{
  "dataset": "short English words printed on busy colour backdrops",
  "tokenizer": "char",
  "arch": "preact_resnet",
  "norm": "batchnorm",
  "shampoo_beta": 0.95,
  "eps": 1e-08,
  "max_precond_dim": 1024,
  "steps": 12000,
  "weight_decay": 0.2
}
Rows from block 3, named by matrix and row number. Rows with one number belong to one channel. Each number is 128 + 24 x the weight over its row's rms, rounded and kept within 0 to 255. All counts start at 0. Numbers have three digits each. After the name is the row's rms in percent of the matrix's.
# convs0: first 3x3 conv (model.blocks.3.convs.0.weight, 64x64x3x3), inputs 22-32, a 3x3 kernel for each
# convs1: second 3x3 conv (model.blocks.3.convs.1.weight, 64x64x3x3, transposed), outputs 22-32, a 3x3 kernel for each
convs0.0 101:106128121102091116162138128128128103128128137147132157114128110128180173129130100123189133128128097138151128117081162125128106138122123142128128136127138128128164128151116128169175128144120143147135128138107092087128079114113128116152155128117159137112128116126128128179098128179107119132111095128
convs1.0 102:085128132104128128123142092128128128129146127128125150143128132087128145128114146139141129114077132115100112156128158133128118113091128161123098125128145107152136098105128130084129131140156109113123128128139105149130119128136135105128109088120128134107128140138108120113128081172128072111069129128
convs0.1 102:128128174111100123154119100128128128166128116135128063128144128114128145128128131150157134128128124128124112119128141163160116194130097128128114128184109128149134130140128128128107128108128149128110095091125111128152112096128128076133128128100154128108120137111128128128145136128131101175128190128
convs1.1 095:140128158102128139128090121151128128128091060128114128138128088128078110070156167163128128128077128128128132128157196128122131128046128167128128128100132128127128128128128142131126152128128138102128127147176166114128128146132115122128090139114129101128104167141093141132193138159112128101175103119
convs0.2 100:122160131081126110112157126161137107123125128123128151101082163128168128109140122149128116138139144128141128132128171093116128128163128111090128106128113115131089128128080074105163128099128170122160145116094128071186165128117128105097105119129115148137125144124128128113128089128163128138123128124
convs1.2 097:128128128128189131128079141060103118108085126077122084111131095177092115154138119157166128151156129117132095111128128150144161094137122116171152116180148104100121118172186103157128128089081098128114169170107128180106128128128128088151128149128091095118098163144128128173133128192143170128128130088
convs0.3 094:069128128128129147128158128133110195128128128115128104128131094128127128118097115173128100100128109161144090158111128128091128128096127126106128075091113117079104128075118118115128117128130080128128119127184128144128128133165128128141128128087122154128132128128142163128128159128146144129128066113
convs1.3 100:140114111163161111146128138153102113108125124134150102109109081102181120128128203136128128128190168153100069128108106135115103100146143128128128186149128128137123131109147073111147126099118111121128095109170144128161141128123111075123178106176128101115093128120144112128178145128138124128112128117
convs0.4 103:109167103139150149114128120099138128128128128082099128103133128128084110067128100115128142096180142127164120094107128164128151128163113128140093128128095142128128152128128173128128128162052098042128141128175127145154122128136128138144141094120118090185128128127171128128150140128135113128112139150
convs1.4 109:144177123128128162130148126147138128128128128116126155130134128117093128101128131153143176138136128128099128130072128128124131072149128106138131125128123128056096104128143101131159128126128119125165117210100169186131090128170116143138138155179130148117071142122051133128164128139103150156142145129
convs0.5 099:094171128140128170154128147086128128117196168113119128104128136128128148128121128093128128128115106151107093123128085174128128128097139078147183080150160141128128098164162143112167149048120098128122160130128128128132198142111094129097169131123125128112160120102128111142128139128128107152128154197
convs1.5 098:101128197128122128128128127128128128065096063121133161137128133107132089103128108126094105122128116128128181114128070083128128134128123152130128099139128138069167128128111128128128128111148088128143119143123128135162128099083125128128128128092142139128128159114126128128167152093138172128111050128
convs0.6 099:147128135128132160134151112096128128199128112128163106131184128128128128137152128128128128152128098128174156100116080128128119156147174122124128130128113126104115175128128128128094098133123081121120137117119184128114122144128131128128128128128130128117124130132143137128143128128115138137114106124
convs1.6 091:128128148128148104128128130128107155132113105132128123131105138116134120111078112140160118128148158128128128128128123128128109090146135130128135167101128133128130139142126127128128139128128103125123128086128156128088169128128131106164128128144119121128132128167128128128165145123128128128096115128
convs0.7 097:097134144120128085109128127128128142110128164128168143104122128070128128164128137128136113114151127128159128149157088127158126150128128145114096128082134137128112114128128124128143128128194128127128128128128128077143114159121138165128159135142116117105115128118128112181128086128128128050113127128
convs1.7 100:128100151130117127120128128142128080140110105146087106095132128084116101128128149131152128129123103128047097110154128141138139155144091128145128128135096128128129152156108077128155114128107128151133146087163128128150138143159147084144131105152128125106140086170128124128128140128128088128109128128
convs0.8 105:128123128145137128128133109152077126124119128122128114093109128128157128128123126134101128152107128128142131130149099153171068129078076128121143100109128158139137154102128128128128103128154083177102203145128119140087075128152141121128205098132115128118149119128128184169144093112128097094128095166
convs1.8 097:128120128137129161103163104129146145087128128114147123153152128128137129128127158097116123193101128100128180128128089128126128128128129128128152099116130116091112131154150125128073135134136134079060117128088128172230128151116128128127128109098118136128125132128128134128128148129154120128145128124
convs0.9 096:087104152077128117133082128128177128107131128053079129170147128134101128135126128090128129128146101114132185164186128161124133128125112128129128128128198076141128136111136153147128128128128132128128128128102134121128139128163141128128130128132079128100128135128128128173128128121117126132128128128
convs1.9 089:099111155152141128164085128150143128128128138114104166128128106137102113128107131128096162128128092085097128104128123128130128127101069156139128111128142157093128128128128126112127147128128106124135152128138128158109128128184128128128128105193085131128092139157079084128099128140122121106133128188
convs0.10 096:128145104128126128104084109128160146203128119138139128113128099113137111128100137128097128128153154122124109144128115128134162111103121117094128126113115061127104128212208127112061099120128175119116135128128114134112167157128128127114107128125099128154119153128192130128091104121105128139085078128
convs1.10 104:129109128159123128145128170175127140134123177171161109129128158128128127128105128165128117106116099117178128104104128107128128128119128119123128109128128141123110107128168128138128128127106087137127130139128143091128095118146099098117120128128143148111162128155128116144175128112128117066120111123
convs0.11 102:128128078128128120107128127128096139098052128128126109107128060119112156128154128128141119141128116090128074083119136128128088114128143128128128126099110147128175144111108164128111177128128190135128128134173128159128128124128128132103103193144128119120128128102128128128085164132103119161128115173
convs1.11 109:107095154128133128125128137133117122113159128128128176128128128139146104128094082128178160119128194128128188094083128130111101172171131103069128140128096089126128099179128092107113128138127128143132128137099166107128113128128094133117102154165088128117139128178110128128128094109127089091128128158
convs0.12 097:135103114115095128135108107094128128128157119128128151128098128143128088108114095128158110118118132128101139128130114098166128057108148128134108101128188120098128155125074108148128094128128132093128160087130120128152166128189146155064128156128143128128174128122115128077166128085128096128128160140
convs1.12 098:142137128068128123128155128148044128129116101139143128142105087128128128101145128128170107089128160150098142128127144151102128128122096128130128110148125114141120114086128131107108128133151159124114152176083186128083128116130207118128128128147128128128104087129080073114158107128128078128100128064
convs0.13 093:139079148171128096128083088128104077195150128168177128142099088135128113128131128128128113128128083154128130128113104128128113128104128143128132149128109167182159160128075174169160095128166128128128174140128115128145128128062152128098104156148098171146116128128128149128128128128128108113134100127
convs1.13 104:128128128180088128128128138193148171132061128128118128174141128132124125085091135128114128101106108128162128139128125129146130154175128135086126128128128133146131099125138093155128128128096128128110151106091076155161059127136128128099164120075154128128152129162128128150128089128096145133142116138
convs0.14 107:128128147136197112128115079128150128107108137154165128149103102120054119139123128174137128128166128098128086143111142128102099104117097128128101155115117128112125145128100107133128128152128128128128128128111128134108115111084135128118128066094118128128128155118106118128132128182104135128128185151
convs1.14 098:113128128128130143128128139128159093128112161128128123136107107146124105128128128128162186095140176108128153141080135121061128173129114109150121096079126163134139128103133120127145138112151123048124122182135128124135128128075128128106142128126108128079064078128092110128111170151128128127128122111
convs0.15 094:128128141131128129128108128187077099126112139128127112130103108067178131153128138145157088146112128069130158159111128128143128092128128128120128128113119123128099144128111146149130153128135128150128117111120128136137128128128128142143126077112152109102151128128128128134125127174113128128104119128
convs1.15 092:137126128128149082110128132166153178128189128154128162128117090133101128117128128128108101137128107128056134068127147128092128090095128136171117128128113152082124128127063097128128106148128118128089136114060139094128098124128128122127131128128095112023108127118151166102141173153153152127128128075
convs0.16 096:128129083128078153128117075066105096124080074128128128128110128128129178172122128128160113128178137143128092128102128128158128128109174132149152144128093138128128116097139149193099135146128128189148128128126128099137128110124105119128157128128128148128128116158077093101136128090163086140128098121
convs1.16 101:116100101098154110146128128128099155128122097138128100174096113103128118128128138115121141105128088128167129128143128128128128119114127106122212094094121111118126128080128076128116153139128150128129128128119104102128128128149128140181107144128132124126109155128144076113138149124070128149063074126
convs0.17 091:074153128139123128145087111158128123124128128128147111128157128127155105102086154129091118130144152133128128128088142111128121128128128118128137116128128088100128128125114141132130128143207128128128136128128128128137137128128142124114163210152128094107085128144054124128118128143082128128128128118
convs1.17 099:102142139118101123121105128155154128128128107083128126102097128128125141118119128128123128128119128128128148128127132171131143131138128124163144123128110128115158160069084128122149128103128128153167076128145106128095122128156111128147105192218078110186135121071151189128128105138128115120128134128
convs0.18 089:128128128125128136128131141111162128139076128128177134128128128128128045111032093094128121137097128128115149176169103128124130042084143154104098128088093129128116128129133101128128149130122128128041145084080178150171142134128137122104128126084120128188128177128213154128135097121155082083128128128
convs1.18 105:108129155128128127190109128130117128100128128174141104128135095128128140149131196154146129128082144128128115128128128186088078179128096101124151110090131134061128127124128105088103128132128105128133128156088128127137141122119115179143104122129128120095128128138128140122128092164143095128139163148
convs0.19 113:105124128128107128128128146118104118128105096106107110133128113128101138099144128138131116113128120151176128128128128145130091128155118131136128128118128135171124128076128127155161155155141094128083169146096144128128128128128178128107110128128128112097128115187145121160130088112152111128143193128
convs1.19 106:128128211128128152114099150153190152134139128135129155128130128128162166157118180136135140121136121128128151128115110110162128131155147149083128131128128128134125128144078128181084200194132128157150078128128057107194146128116178156124128160150117128135128137138149160128131091096145163128128159084
convs0.20 098:128143128121129121129136115128112128128079134152128128152148128110134128128127169127128133128128130110127106128106136106128107101179128125132128128129128120131128100128128119097151170128128154132128128128128128122130128128120115128151156205230128132077128087079131038068116128128141098128128128128
convs1.20 116:136152118096128128128093171124161153188128136143160152080166160099140153066080128148128122128088078109089136146142128190128147107121141153112106145098128161128150091099128128128141118097071128128128128122125048072110143128128176141104156083100134135114128077091128080090101046128116123128135123141
convs0.21 102:128133167112088128086125154128112128091186190139194174137105145130154107114146109123184111154128128121110121124128139100128178144109130128133128111143128079128186128177178096128087108099138128119128130128096133090128120128128137122168136119128128128178128153151156140112107151121120128106116139129
convs1.21 104:122103166142128138147190121100081150082111175128130174109093088128128149136132128097153094136125099165143128137116093106106128128149096164179128096192170108128151148128100128086128119115097100169164164172098175140128098074132107161128136139128087103111128073115128082128092102177128113128128122150
convs0.22 103:113074140128128128141128128148166134148221215128128128128128128128128132128128103128088130136120113181092112128128134128137128158141099106103117093108128099115128121128128128128123155097112113128128103128118128135074130146177107101063175108046169174093154083114128128141128107066128105125128065104
convs1.22 103:128092128132142131158105123128190087128066139140126086128118102128128085119086125128182165128151104128084087143141088124135121144183137128142131107110147124147148126128128122124092128155136178142113120153155140192113128128096133128095128128117097152128158125128119119088132161120128132115135128120
convs0.23 092:154109130119128128085104128128125109128152118128121128118128128099118074152140128096139180128097128087128141101128169168172128153121138175103065130088137128128148128073086105117130168128098104086128083135128128140128073128163128128117115095128127085134128087112109157143125041128076128138075118144
convs1.23 100:128128128173138140128123151128111128128122128125128128128114146128128128128149112112151146056128128140085118169128169147159100151186141158118121126119119101128128128127150103172129097128140086119145113140146097112130128128104128128168086087128146159146175145115128087101103098120136138128099128118
convs0.24 092:113128087128128128146106207173128113075128168173135144118088136111134111128176217125128128128110115143085125123128128077128145128116116136084128128127128180103128108128107128128104146152177128133096128128094128141111125136158128128128128128112134148128128204128106171148089093107094067080097128081
convs1.24 095:128157103099142138128128128128128131128115128128128081128191128128128128087148185127151165171143143141128128128088112136124128128169160115166128128128094119128127114113068128128089126128120106098128128087086128127128128117079128087086089126128136105128173113128168181150128128111123083128105115120
convs0.25 110:161128158076152116128139175128136082128128147062127128128128128109131128135090119119094095104148163161119128128142110128172111128164128179168166131132128119065160128128128154178165118128079140166128132128076128120148128089128137128097143128098128157128128128128128128111091154134121128115091082168
convs1.25 094:091132128125128180148128086171132170170180128128123128070128128159117142126154197140135094077128154162128083128128128128128128100082119106088110128132096145088127173128109115128129128128128121128134128105120128128121128081133130128096133145128172128102128137128136128128131170148128128162133154087
convs0.26 099:123128127128128128102066120074115128115117128069148128128081144128128141128128150120116128075095125128128128131128124142181122128128128128142184108100101088113060128128128115136076074128094093117128151131106141161128144128148145130144111128128128060128097128065103151182100088128074111159139141109
convs1.26 099:109128128128150068128128128128170170070103135126121128113107114128126103128128113082154146092127180082168095135102096190149114128159187182106128166137165129128121128099167095132128119128098168128104110106121060119179096141132129145128128199162139129128153128128118128070128116182155150128155165109
convs0.27 097:124171147128098128150128151128130149128128105098123128128177132112128079143128128125080106168120104078110110128128159128122121160150152132111128130128128137096128128166143090126138139128099128137063116140110128108160128142152128113066128128128169131128189175128139156095128118191128098128127084128
convs1.27 096:115103108166196128128166180128128104151128128113128142124128158108118157120170162114128172128138128121128144186111137154128128168181124120161111128128117124128128106143130119073128126128128108127116168142128107126122128131128128128128128126164146128121128128103125133076179128154087135095149128128
convs0.28 098:105087135114109128123136119079060128128085153128131146128134192141188168160149105128091091128104131128122069130174112128155097151120141134101127111095092109115164128140128155082117140131164128107128144128142151128095130175194179128136170102124059102137107125211128173242086128134150128128128128127
convs1.28 105:110128128153128107159145131103173104076112093116103128108128183094143159138152149148108108128083128128111180085128128132096104128128166128153140119133131127121118128152138128108128123113187128128114115128128094128135133126176142128154138145190128128161144230156128149152128128112105128128123087128
convs0.29 101:119173124128126117128145128128128105131110128076119114113097162078128196100192092141128141118126128120128188103097132111128121128082128121124138097100128128128109099139128130125146141128128128128128093104128128128153095070162128149128128128105075139142075075146146114116129152159107128188090120128
convs1.29 103:135156086126161112125130112093113128128096112127078144133134116136128102128159112112128128124118113070161089128127141143127115128135119131128112128128128128128128083128147118133128184139108128128107113115148110105118088124109103128128116094108128128117120137128127075160146128128128181128128164143
convs0.30 097:104151125128123126128138065128128127128154108139128128113128157113127126085128138150155119136086128138128083158128109095128128147128128128151128128137128128103096128087128120128117128146175128128141128121142128128099092134148096073128170128061128140120125111111150128128200154131114109075113040096
convs1.30 098:157092110102137128126146123128130100144086119128128128122144200142164187157160106150128101098080104136096090128128088150111168163179128115110100128169114118122128116063134085096120128197087130128134182128101077100148091128125128145184116174128112142119128128128128085121095108104079128134125194178
convs0.31 097:146050128063133184141108149128178132198164168104128179150122151128128127156128139153142139106090112121144129102136128128136128144108140148159117155128105057087129157166101104128128128128128110099101128128139104123131145128117122187128128119070128062128146126117146128105125137114134135128114176138
convs1.31 099:147128128128156094128128128128091172109137142130126108135132158153148149127101073114094093128128161125122143117128128125128115155115128202198136119128123140128122090116120128129097113070136109128128084080128178150128128128073145129128132128128083128115111128128118137128128093128062124128128106148
convs0.32 094:124128128164105131149128136107128133128128128139128148141082157123125133104128106131191130128133128179105128112128143124100128139105128137128128131140144107155126128128128128130152166128119128122128121128144155079128078164143129181145093128128105134166153130152127128128137128128079086128101150099
convs1.32 098:128131077128128117113128105159160135106128109098135123128125128156128184109128166131128128128151128127120174122122128128182120128126134128128124129128139128149164128089128146128128128128129124128117150101121114120087128128174128128168170110113131138128148128128128128128128110168179128136128129120
convs0.33 107:097146132128148112113128168105128128111140128128100086075128112128112086141128122128128076166171128128184128118130120068132133117128154128126149128128072128093098106102120128088085175137136149077120140128166160131150109128093162173069119127104128156134146165095138129136111127093141151169099128195
convs1.33 114:128128079142145128137155146077110095077087109119128159128117128102128122131128144114116088106128079128140171145108112188130140177128118128128128122107131128128083146128056128090075112128128122133106114125117165128094128101135157128127180146188128140128128128112128095075118108146130128128126135128
convs0.34 095:119126119138128090128133126128117151116080126122131137128129120098164099128121114128102128130120169150142153124142128179145128146090121128128121128142154128101128124128129128151107128150128192139079138109128120103134128149128129144137112128157078062135152147103085190060124081128105110129128128082
convs1.34 097:114158169081081138122085128128122128128128145092111138128128115128148128141197146126106072134079128129103132128138135128173098128112147146129096131113128145144182109044128165128095128119139128158096161156109128139128115139143108080132128128144143154128141144128116138083128091113128128109128152128
convs0.35 105:155132085144094123142158128128155128128173086082098118093093106087128128139115133101201127128082159153146092097128128128128138164121109136128103128107123142128155058157128128152128128139128132084128154122145171178086088105128108128119128172128128108113134136128128123128150145099140128126108128128
convs1.35 100:128104132188096162128150104129106187076116128132128114109111117150130150128094128128128131127161130128122161133113104128128128140130133146128167128150128170128128166132126170128129099102150102080140128145128156128106128128128124128118158138128128118133134145143128137121128128145128180128128125121
convs0.36 098:128128111116115128128103152089077096131127128128128140116082107141128128128106126181129109128128128128128098125105137099043128099060204128128175121128099100128173099090118135145128154154128091215132126168177155103128096126107117120128136083124190106102149128144128128128183202151128128128183128094
convs1.36 096:128124153122128121128140122128125139128125124141146128080124128151146158165151086128114110113124128114111136088098128128128099128128121128142128123130150135115119124111128148116128164121117141118135128104091128130115128108128120128128158145128120139177139128128128128128123128146116078159156128112
convs0.37 096:128094129153105152114110082087185112128114088149128156152127131135118128151128114143128132104163128128128143128141128153095087144105092128158128128128128128128120080118108132102128104160174141128128134128128158095128115142119128164128139128128137120066100128198128158128128092101128082122128128148
convs1.37 091:118128128123125166128152128128153161183128134154153106097237176164158125101128129110101127137106181077134127128128103170128144128188128128134124154132128128120128128128090123128100136128128154110103128128135128113110117117122128149122113111105146092171087157106172154101092128121099128159128135128
convs0.38 103:169177141146132154128133115128106150125141128128139153154128128112101102128128128185128111163135089142133103128123128122117167128133100079129117097128113128128128120128109164143112153133170128124128101140096128128136112080128099125080130118113163190128128143114129083127115100105128128125084128155
convs1.38 098:111211128150123110140128128075128072075128128128144122158128128144096143128128150128129169139120128100128128122128128128062128128128124112107128128085152128129140105128114162128079128122094095128128129128143128205157134128114128162128143128135128119073102133147128086128128128129135099134128111168
convs0.39 103:191079165102094109128128130048191177076107171193109095128128128128131129128156128136126149128128119093105094146128151102120147152128109112141128128112151128128153146128128143101128128128069113113107108119128128128151128128128144128098128144118128119128139137128136150118165155130135141128128128152
convs1.39 104:119169123098118212113128152091092128132154128128119147128128128128135104133128074104140135088117161128128130168139128062128128103119119128123099134145124151144093127128141106126146128132094159130161135136122119092156128128128120128170130082128144141146106137094128117146119128101089112123128083128
convs0.40 100:112128128113123112099123127189140153128165136112128128132153133148137128119128177143149112194162128155116128128136102112128128071127128133128113067119128100128128128133148139172100128122106122128117126128129102128128132128100085042156106104113150168135167102128104128128128132157111176132198255130
convs1.40 101:176128136162151170109106114128120128118101135128128137128128128154070099142130136150172128123108153128109146128136128119128087155095107126111127076128163128065128122106168098112152063117143155125128128128132095121132130128121121124118114076128152150119128138110117148189108122233092121190058129109
convs0.41 095:152124170128128128163128110117114128109120145181118128108128128116134146122106128156136103165145128133128097127128123128148150128101128128133154123103111141128128158128155081161170099085203112156133124135128128128095128128137128138159128128128086110107144139078177143157051128105133084178128128133
convs1.41 092:135128128128149160084089128103128113121128116141128109128157138126108128118195128161158128128135126117145106160125112164075128164140128107110147128143173126121103069115128132119128166153140142075155128128182132128110094128128093097120128128151128102128179120147099115128123126128159123135128128128
convs0.42 111:121128084135128134128128121124176139148178117126128159173128114128106139072184213131147131107182032128170128124093138118128128128086131133113128111128104088142129128125096152128104153137128164150128165128086117128125112128117125064148168060130095145128128159133128115128112135140128146128118150089
convs1.42 102:198128121121168110128147128152126128143073073128110140128128108154125130120163142128089141128087128117144101116136107125103085145127092090146128070099128069159128102151142135128128121128128121112128128068077167128118116119128128128128128138128124120130128106169162115194127128159128085134128157128
convs0.43 099:128136128111134178123174129141128123120130157091101116114183121166139111128134166081118149108115170128122128086130097117113071110123128105128128129093109128128103128139128128134128073103141128120102128146128145154168124044111173107145113128141113111142118080150155077092128148152083166146110128128
convs1.43 102:128152154128100152084144128130128151120128128140128128175101128128128168128063101128128128102111128109140139139127119155148178137124128197116128128143123128128128170190128076125128083053111109128154130096153128168172150137097128106128128128128161128146136090068128136128202218154137154156128128128
convs0.44 100:147129128128128094143128090100128128057148101114097137128105143098096128153149107154128128128124125128104128127140128128103148152131139128128134158128128128126126128132128157128063131141148140074111128151103128108128129124157108128128128090131135128172128102128168074153138128122120128104128128135
convs1.44 101:135139073122107129128075128111150136149132131146132162088128119127113128128128080154135128128190090140186115138143128128169122114128128090111116121128154128128136147136117094132174083114094173128128128128108147165077128120114138128111128137163146132130129166077135111172152156098131113128128128161
convs0.45 096:166128090182190152128128128150127128146128107128091128138128128128128107137104128149082119128116100137142098120109138128109128149118108128128142128158128160128128118120119128159130128165086137136128118107124128091128136128168128152193129128139135055124153117093128128100128151120096128128116101101
convs1.45 111:105097117097073090093128084129177122132103086128104082099086128128128101136102128149125090128088114140079071127111119103125124166168143157128128130193128132122162172128132119162144143183126128144159087104097128131124063116150096128153105128128138156157146120088113150126089149155155078093159187149
convs0.46 103:128128128116136128128119140116135141128116149134128112117166128128138140146115128123132132101154109118119128104138142144071130168097128128150151118128158128115112115128137145142106103138133105159117093128125115128128160100128128097128142130128110138124084106077128131128120133152150128158183110128
convs1.46 103:108149098162134135128140125128128128118128128121078087148138096133136119139128103117120107135087107128145129128116128116128118141147128173128128128128128110127128128128155130170099124128173137157128105088208130079117128095135140127109132128130128160126151128128141137104159130128128139103137112135
convs0.47 099:123184140128128138128128155128150164108097189113202128176128128134129128139128091127202081120170131128126096071128080098128138107145128120128124128093128137128128160141154136129128101128092155159122112158111118128086165128126138128128110128166128139122128128128141099074140130127107128125145080128
convs1.47 108:128199156128128189101135128128128183128141134128128170128128128108128122079092128164152128099146128165108128099128132091128167120126116158128128128174157128165175128128157125128156117090131125128128109151170106128128121128126122159155128128107117128155136140118128138114086111155141128128127087059
convs0.48 115:083100129109143128128128143128128104110105095137128128112102128134128162116152112128107127105122186110179142069114128122128093108098105164176165127128123122150128112128152102126115103088137095097130192114139158128101093128128127128103128128102082066108128118151136198108167148128145146152113138104
convs1.48 108:139128096128124128092134117136113128128128128111141128128128128142140165121128148152145185094151128140128118128128146129164118103105197108066119138080128128130128107137169161138105128135158155128128143161128117195128152121128143128142137120089104128173140128164128128119128076073128139176113218170
convs0.49 095:128165128128128128093128146128128119088128117182155163169082097095128128128143139108178155125163137072054117118171128114096166158128109126124126137128167128145096144165111170143155120152128128180140128064092087128114126114128128118128128096109146128118131120153099099088145128141139146097128121128
convs1.49 098:090136087148110128117170166151128112142156128125099146128126112118098142159092135101128078113042128128079139128130128093077144154106097128141142139127129136128102165128128113119066134116128115105134128142072128128105128137128124128149117148128138128132128094128124128106152128149126128136128128121
convs0.50 112:128131129125115141109149128128156147137194135112089114081122198147147145128094115107159114120072134128128128128128128130133117087115182128170151132104183132128128128128128143116154128135083128128128128128080156161103139131133164144128157110050108139128131139122176105128096148128137123143099149227
convs1.50 107:123128128128112119128094101128121128151101157112101142143128107128130135128127117120128164097193168110128099119134128128113134128102124118113121136128147095128115185093123128128128146154128128128128162128159128096131089128097111128128082120128128129130071082128128107128128166128166196120103075128
convs0.51 099:127113127128128193128098151221128141123123154112128110128142116099128111128128128128138133128084161128137129128116128188184132115128128136147160125139128094186182148128115164128115128121120117111143144125128142128128105128128113128112128154065065132121094111153139128125143127096128128116174167122
convs1.51 092:128128141128128086175138128170085128128119110137157128128143136128133181090128138128067141128135085116108086113129140128120128101157128128128189130128128116160128141059128108131094151101079128118141153128111128105128128128071146131107123128128180128128103119089092170125110062088086156161087115128
convs0.52 109:092099094107128154128127103128135106143128173110094136136204121128128103155128140128150074128126122128109117128125146087121156092195188143154128132128128098173196176184128078128128128124113128128128128082130159164128160128127139159095128088113114128161099144128128128128133128128110091128128176128
convs1.52 100:128101147084088175116118129128139144089128127135128123079092128125106178118196128124154128133186129128094091122128105114091128107128108098128148174129132099136096126128128128128127132128112128096128128070089120087118128128128128179157136128142128088128094126146118128128167128092115135119116122130
convs0.53 097:124128128128124175128105159152165111114201137119128120145084154128183173146128135164095126113148128129128160094110182128128089131140085098145155128147128134088143139154102084081156173094150118116156128117128175128140121092128135122128074128125128109096104140128128128128128096128103041147073077143
convs1.53 092:143104099164204060128161226128128128110112128077106110128128124119110128128128128076100155118108128158147097128142120128163128128168147152146128102118202139092152145128128129128128123128128100132128090128195089128128125128142127128128117170097128113139139128172067125128128128128142128128118127128
convs0.54 108:128102128128128137136110128133128102088145144111135137128090124128128128141128170128095113117150128128128131142157137128120088128148120142127128128098128128128175128129079132128082110143163130089086128139162123146128153128128128095128116146128140162094144116128127138180123143140154140118168170093
convs1.54 104:128062128108086128128128138150128209165142135093103132133128128104171090115128107143128128079132129071148169128084114128128128131091128120113182128128128175128101128087106128115124174118081112122123099128128139148106128128142128128107121113112148128143165175128164151101148135128148128128131115128
convs0.55 090:128118084128124143117132099128105132136136105109131128128137115148112187128133073078128103103178128127125128128144127149152117172122128128128118158109128142123104140128118128111185149121192113128128136114141083140181128112128120128128152159128132152195128150107111114127099062099128072089143128092
convs1.55 091:094125104128128128129125114183121128128128127128128128128128115128078103128145120128146097145128127128064123137065095146076102128183128106131100128102192096128128128134163098128080128128128106114128142128094121135132128136128135119156128103124128128155153135128136177135128160154052051110108143128
convs0.56 095:128093128112138114103128121078128128115125130128149126123050149114133150173120128159128110128160128150114128119155128102129128128110128128114132116128113137128103095148140128128128129128116093161128128149128150128115134128118128116149117096128128140128134126128128114166116128137128138128073099216
convs1.56 095:128106103142138135177154128131128128128119136090149128141127097150136128128128143128176106141118201128158166115095151128141139201113082123107109128134121128112095146104097094128127128128178128128128082138114128151128123128093125128108182088117083112128128141100172110145128128089156128088075100134
convs0.57 098:143128114128103149128128121097096128128142121136090128128121108128104106128137128128128128128141149150128128170113081182087081112126150208137160128142128128142128128138193128146131107115128168124157189137118128128128179146128122161117121128099072133136094119128149157147111072128156123150128154119
convs1.57 105:114165128100150115107128128128128135125128174128147127153121130128128095144128103128177128128128128071147128128101150128140149128128082127094115142149111128135134128178130166128103128128141125146084128157091128159128104156166097123110128156128111128128146128128124092147134120128143128136145128113
convs0.58 100:085130121128148146108128108169113164142133156123063128128132104113130162095133094099107128146128133189128176175101128128128119106114129128122141128121121128119117128127128084114146128128104128109139168115108136128158120137144077128128105128171128117168188136105155098128128164089128160129223081078
convs1.58 092:128128128101128150128128128115165128111128128112128115128101197126138095128095121128140074139128116157106128128155144128087172108141134128103128128104134128150128146128153133128128152135172117148121128106128128057131097117119133093134140071133125089134155128128104128144137096128105122163129107128
convs0.59 100:111125137114148128078098144128128111128134117117128128128093109110106148134145202102128166083085126120128128122115140138077128077094084128128154114118127100128106128163128141174128128132144117112128148128128128128128145090108155121136130128119128098134078128088134128091128128194092108139138128161
convs1.59 097:128135096128204128100128105123135128133128099128128128113106094128083128114087144129112107155155098140128128128128166128108128064099152128128128128137166117103147164195168163217154118134128112122187155068128145129128128128132118181128122141126128146128145085182128163149173123103169128128103119101
convs0.60 105:087156128141172129128188128125161111128128131123128148095128139127071145123105084160128095121128152128157098128115077128128128102149113114103128157149102088122159066144128126055154128124128129128109170082153128107138128128128160136097087080089128135180125127128128145106139128135109128128147156128
convs1.60 099:113087179128128128128107124122083128128109090129105129090128125128128128128148120170099153106164128128142122173123153150117128113128116128136128128106139095128128179106128128128102128080121089147128128161146128152127151131171163128128128107121128077128125117126088147158141073128128108117091151127
convs0.61 091:125128130128148128136104128090128090128148086080119134080097091122128128128147096128134103128113130100101091070151128129171163107112126128128165116108082128128120125128161144128135165126134127128185145097128150119156103077128128128128142128128149129128102091149161132152123123083106078114121148109
convs1.61 087:128128106128119117156150126124128087123114122129136128128100128128128181147155119128152177123212164128128109108128128104128118128134155124128159119080099107128097083128132128161125121128150158132107174195111203128128136136090142146125141107124128128128187128125128104104108128128139117168128101132
convs0.62 100:128110112145118132121128176137122128119146128128086128106099160083162128128109128139102128128066168126134186129122128128101159153143157128118128115128116128128118117144128118109141138128084128105120161099134128131140152148131034116163120119195128163128128131126128128128128128119108099103128130165
convs1.62 103:150137174162145114128128126085139106128128133151129134161142128136167128128110154128131109115104128128091126128128128134148166132128155154090128128128164126128128103128114154128128116092138122096117147128150126113101128128140148128130230118107122109128128142167126128128113101116130128145122112128
convs0.63 112:159128128128115108183121140122088139123128088180177128104124128160128128144147128128173174128052127195164131092125089153140128112101140128134128128127110128128128132129159114082128132128128120103141117155091139128128128128123096110143123149119098088128148110140135128128117128172143080092168134175
convs1.63 094:112176118128128165139145117071062128117084101128134128128140128127120110153138132135128134128131130079128133102117128124158128128119123141128131126128128097127128120111128153149128130155153105128097106128115151128170163119128128143132128147099159152168149128174106096157076065128130128129107117119